Weights of a small image embedding model.
Training: muon at rate 0.035, 24500 steps, batches of 128, held-out accuracy 100%.
Data: trained on made-up road signs on poles, 61250 training examples, 51.2 epochs.
Rows from block 3, named by matrix and row number. Rows with one number belong to one channel. Each number is 200 + 30 x the weight over its row's rms, rounded and kept within 0 to 999. All counts start at 0. After the name is the row's rms in percent of the matrix's.
# convs1: first pointwise conv (model.blocks.3.convs.1.weight, 128x128x1x1), inputs 64-127
# convs3: second pointwise conv (model.blocks.3.convs.3.weight, 128x128x1x1, transposed), outputs 64-127
convs1.25,091,232,164,190,151,153,215,218,185,183,220,234,177,228,243,185,170,226,219,191,174,178,163,232,178,232,192,226,271,220,122,153,235,145,206,223,251,162,197,240,192,217,176,189,212,240,203,180,193,169,188,187,237,195,162,211,198,194,204,242,246,174,162,193,231
convs1.26,112,208,211,237,199,212,220,229,219,181,169,190,173,251,184,198,218,266,198,159,154,151,179,245,174,257,217,186,144,218,193,197,286,162,235,212,202,209,209,223,160,191,165,243,88,218,236,214,230,175,177,174,208,255,249,189,227,196,186,208,201,235,223,182,207
convs1.27,108,252,215,188,198,205,218,296,256,187,212,199,165,179,210,174,225,210,214,244,169,164,212,188,231,189,213,176,217,193,199,171,192,208,197,214,172,230,156,176,137,239,182,262,269,260,205,224,235,205,123,178,188,242,189,219,231,192,198,173,218,232,181,172,182
convs1.28,136,245,191,183,188,207,220,209,236,209,206,178,143,197,195,203,163,203,181,199,150,170,190,198,197,221,195,216,199,202,204,204,162,174,168,166,223,189,189,210,168,189,239,203,196,191,204,169,220,149,202,208,208,156,191,227,210,221,198,171,214,197,184,234,203
convs1.29,085,164,175,201,226,186,218,213,233,219,197,219,219,210,175,213,201,227,229,205,148,227,207,182,196,271,177,215,176,222,186,174,175,202,238,201,176,210,268,218,186,201,258,192,194,193,157,200,170,98,213,216,234,210,171,199,193,253,158,193,251,204,197,258,177
convs1.30,095,212,179,177,186,208,185,218,228,201,216,191,278,194,202,202,195,161,211,198,167,186,162,210,197,187,183,198,179,223,203,191,180,221,262,209,186,204,158,202,235,203,144,144,120,280,184,141,209,186,206,220,206,219,189,217,199,173,172,187,197,196,146,192,175
convs1.31,098,201,159,221,253,215,218,190,238,226,221,204,202,214,171,183,193,269,159,225,192,235,198,226,199,205,222,145,234,194,199,216,171,170,195,221,201,213,188,241,207,198,190,100,117,206,172,220,175,191,241,180,225,185,182,136,194,188,153,195,177,165,190,224,149
convs1.32,093,151,213,210,196,165,176,199,258,177,169,217,181,189,199,186,219,235,224,199,210,186,208,147,211,166,192,217,207,235,224,265,218,167,218,209,215,224,160,210,211,211,192,171,205,265,219,239,236,179,231,189,152,178,188,198,165,197,164,228,199,204,223,140,227
convs1.33,089,208,220,242,195,195,247,138,185,208,186,232,218,203,221,160,234,197,199,184,210,141,188,200,191,230,207,147,209,191,155,234,215,209,164,208,199,202,216,222,140,220,212,201,198,176,172,213,204,229,183,176,172,179,162,148,235,174,175,236,230,240,142,251,160
convs1.34,151,202,188,150,181,161,171,199,197,214,205,179,213,188,205,189,164,166,216,205,245,196,238,193,213,193,200,160,213,164,219,187,198,177,148,198,156,218,191,203,198,209,239,174,35,210,200,193,177,164,158,205,214,207,199,248,204,185,225,204,208,190,217,222,296
convs1.35,095,187,246,214,200,121,188,148,193,184,166,180,214,199,214,192,192,197,191,201,186,209,206,205,176,230,158,203,290,222,211,154,168,223,188,204,249,215,192,255,214,176,173,181,192,171,242,203,228,181,183,206,207,209,191,236,170,254,177,148,170,213,187,211,172
convs3.25,086,244,206,204,226,155,167,236,218,161,224,180,258,195,194,222,240,204,216,194,230,243,132,124,216,176,183,186,251,247,169,210,160,223,204,139,221,196,195,171,225,218,231,186,177,219,194,152,169,181,204,183,200,214,184,204,183,179,240,197,185,218,212,159,183
convs3.26,118,196,226,146,202,126,209,160,220,206,175,268,220,266,190,214,158,161,197,158,194,178,200,174,229,164,217,200,245,167,188,193,165,222,206,173,210,177,180,202,178,182,211,203,208,203,204,147,228,242,198,251,243,235,189,147,219,223,137,137,227,226,187,205,177
convs3.27,116,224,163,226,148,191,175,193,192,254,169,189,207,225,234,219,236,196,204,197,214,203,149,162,188,117,173,221,243,193,203,208,237,215,180,225,206,173,242,114,253,236,185,241,238,212,250,187,259,203,262,164,151,178,247,237,170,205,198,205,211,211,206,211,163
convs3.28,145,214,184,218,184,178,249,246,203,220,242,230,207,241,184,238,211,218,230,184,219,251,207,235,204,203,217,237,264,210,240,239,214,252,232,201,241,204,230,202,200,256,195,232,210,225,205,232,250,202,211,221,237,172,221,186,250,252,249,235,238,207,237,198,237
convs3.29,080,254,206,259,215,248,230,164,171,207,229,189,272,207,226,200,187,253,252,218,216,220,198,201,128,211,177,222,187,226,121,205,205,166,196,230,214,167,206,239,188,175,254,201,158,214,208,207,186,189,224,212,193,217,250,199,238,198,225,195,154,178,254,140,199
convs3.30,097,192,177,204,193,193,192,191,188,273,200,190,137,222,202,214,279,193,173,237,238,178,200,192,156,188,207,146,161,172,235,146,196,185,151,190,188,180,178,187,175,238,195,188,206,177,180,210,154,226,203,199,190,193,208,224,213,214,155,244,175,175,148,199,166
convs3.31,094,190,224,239,200,295,156,146,201,192,224,172,196,163,208,161,197,210,192,273,231,235,213,236,169,263,232,242,163,168,203,156,183,209,201,226,229,231,198,180,214,206,260,200,206,230,159,232,161,189,229,202,248,179,162,216,258,237,166,174,191,218,191,265,246
convs3.32,070,202,167,199,243,208,195,135,228,197,258,165,211,175,218,130,175,171,242,210,197,229,199,241,233,228,177,199,161,199,173,201,258,149,213,224,189,224,203,225,205,228,213,169,251,246,204,160,182,225,150,148,214,214,194,191,121,253,148,209,176,176,230,206,167
convs3.33,080,165,235,211,195,267,183,196,210,108,252,222,223,189,211,251,203,195,216,168,258,255,221,241,165,209,173,208,212,218,155,218,195,177,182,229,178,250,217,127,206,183,178,181,151,222,225,192,214,204,171,221,194,184,186,193,186,215,196,220,220,228,233,256,176
convs3.34,174,160,200,172,180,173,172,191,183,182,166,185,212,193,117,230,188,203,137,234,204,227,187,178,183,184,160,197,245,214,155,180,210,214,166,221,220,200,172,158,170,171,188,219,222,221,198,149,246,225,192,196,240,217,194,189,204,153,174,189,176,194,185,209,200
convs3.35,073,216,216,193,266,184,145,192,199,253,234,251,247,189,220,217,223,210,204,237,233,183,156,219,222,156,212,248,188,202,221,190,181,144,190,191,202,167,158,181,220,223,187,219,227,200,141,188,166,171,235,189,200,169,197,197,174,234,238,245,222,211,200,241,209